From a checkpoint of a small segmentation model: trained on dashed paths with two dots that lie on the same path or on different ones, 295000 training examples.
Rows from block 5 of a small segmentation model, named by matrix and row number. Rows with one number belong to one channel. Each number is 128 + 24 x the weight over its row's rms, rounded and kept within 0 to 255. All counts start at 0. Numbers have three digits each.
After each channel's rows are labels from the 100 images, of 14848, where the channel reaches its highest value: "lies over" is the class under the peak; "top examples" is what is common among them. Only what is clearly more common there than usual is listed. The data: dashed paths with two dots that lie on the same path or on different ones.
# convs0: first 3x3 conv (model.enc.1.2.convs.0.weight, 64x64x3x3, standardized in use, each kernel summed), inputs 0-63
# convs1: second 3x3 conv (model.enc.1.2.convs.1.weight, 64x64x3x3, standardized in use, transposed, each kernel summed), outputs 0-63

convs0.2:140108136139146139105156146144136047126071155145163150121129135139117125111163146141106072137137150150136142106107118146100170103108118083112121122107130139122141149140116134152118154185143140
convs1.2:129113135153097133152091088084122174153177133138115165143137133153096125141112108130104191135116104102121147117109112119166101098142133103171139128081123117125119143137135126140118105157079121
lies over: dot
top examples: short paths

convs0.14:085149134085138154099150136162168121117121158124123131154150159117122131100130134155140123128082154125122125121114095107113095139097133113114133133144116135140080053152095137109173137097091120
convs1.14:084110130165143182120134140146132113114113113174139142088133108112135166156138110143108125086177097108148154123100146115154156165148110125117153100135166080136132156145160115119141143106141142
lies over: dot
top examples: short paths

convs0.43:098157172134130134118146124114121127128133121150155093129109123137116118150143136116165127120148101106087134128132074122152181139125141113133125055104080143167142137097138129145128166161138079
convs1.43:083113167100134102124140126168154138125113137111111116143136145114138166129139198106148118102128123126105133172131089130112114108096147085135113072128151159090122135096148160132122097155114130
lies over: dot
top examples: short paths

convs0.24:126149160101172136149147110154113160106143116133116167121145125144155131122147125159138110134137136138144086145125124110073154128077150106080176123155120091105098146165155117141103148150153103
convs1.24:159140175145125104085078088099117112166099119159153154160120117109167124092137148143127118184116148109105164159107143160130129139121123112099132134141133103112129124089135141119159126166103125
lies over: short path
top examples: many distractors; short paths

convs0.47:133117174105134104124153078112142149110118108159088114139148116102168088133140152148161132128106121138118109114138133112157175123129133107101141118118129141144151091057110101121098158162091130
convs1.47:122106130147150141093098117130157106118171151128160107149085128117149165126143149148142142132165102107177143138097145162122098139130137135103137108128140160122184126103142081087091124150128165
lies over: dot
top examples: short paths

convs0.33:084149136065176167125129155146201141155107120150119136128137108123137127136137142093133134092138155135137150124103106108122166122150130115091095143116143167138141093099123109132142171122138124
convs1.33:063102122097111116085117143135162127122129187147174125152126139127150140110130100109156146158128147093119167138078113117157078134105131099131107133139130133110131106102159150134122113162111142
lies over: dot
top examples: short paths

convs0.6:133118107178090153121092106082096125138179113100127111151104134111121115169103112106129152110111150116110134104134147116162090112176127168169127133127129079127124121099111124106142103101139107
convs1.6:159169115134148132094141134092064146092124128120104149149146159157104090144095084091098127115108117120124129127158114122157160118129087141135152137105118095128125098173095134162126128115107118
lies over: long path
top examples: short paths

convs0.7:130123104175094127143120129073102118142153095096123092136134124107093107172123127101116163110126141100112119100125136109158125113173121178172108112132109085108143119104112135092129119107116089
convs1.7:160153123151149141118144131095053147104121139124097146148141152154101086136108086090089122120099102131115130119154124127158158116124103148134145137098120098131115104183094134170123129117124108
lies over: long path
top examples: short paths

convs0.61:155138114092125102137154144156144127124084122125089065106152129091098128151148155153050157162115138130127121109128125133125146127103142104108125159152113154106148113117143124129107133115073140
convs1.61:099118101113175178136136123129141190165159136122144117140133140120138125122115123083078132138112113094140111102082117168161136099146131118121137136090121147081134170130116130105108124095153140
lies over: dot
top examples: short paths

convs0.55:125132153131170137081144169150178125098114176158120146155076150147144138110147134108174112120110158087134157132130127159135085112139109078131101122119119114116097114139120128141152150142116112
convs1.55:080106167161055163158146099142162152116144125135119166095174107124112122148118127115138177094139099123109124116124111094138117135144132072122120098144127106120125142132133137101131099124146135
lies over: dot
top examples: short paths

convs0.41:135137129058100167105131142106150112167095143130135125149154159117111127092158129126155123129140152147129190140152121115143150147128109171114120143072136143148153138098095146090147146120105139
convs1.41:110101144122159115112123146187158111143144149124149113121109091106116151144150161132155125108141118120123116136119144137116120128096137178111118131080135188101176126098172091090155152135144141
lies over: dot
top examples: short paths

convs0.32:166119147058114144110136121090140145158098115124114130131175147135144124094187145128162122147145157148148151125145140137155146149074134160109139140096145125166134158103122152113111125145099128
convs1.32:133082167147144147112096132145145089171131136139157127127074100115140156119156157138158118123152136121123133130071167149125164107120151171129132107088127132108162160119168104118153147125132111
lies over: dot
top examples: short paths

convs0.35:120115140134186202109123167150157132141115160157138131169065122123156128097135124145180119113141148131130129154157118160110119118104127117117142117113116111140094113115141151113146161166126138
convs1.35:095084123128084115135141107181145146123144122135120148111146124093129140119130093123147130082136120119113157102112112104126122150145141079130088102098161074122109130113194109092122113146125120
lies over: dot
top examples: short paths

convs0.26:119111151152141125130152138135138049141076152143155120147113159136140112123140174156120083149144165116125126097129135165115145129086139113145119126130124122107130151141109159145084148190124129
convs1.26:125139138110120129159109113116115189156168107123097182107141147104076123142133115095100158107117079121119139101118104114164105150133138094150122114102130089100101160144150145103140106126111115
lies over: dot
top examples: short paths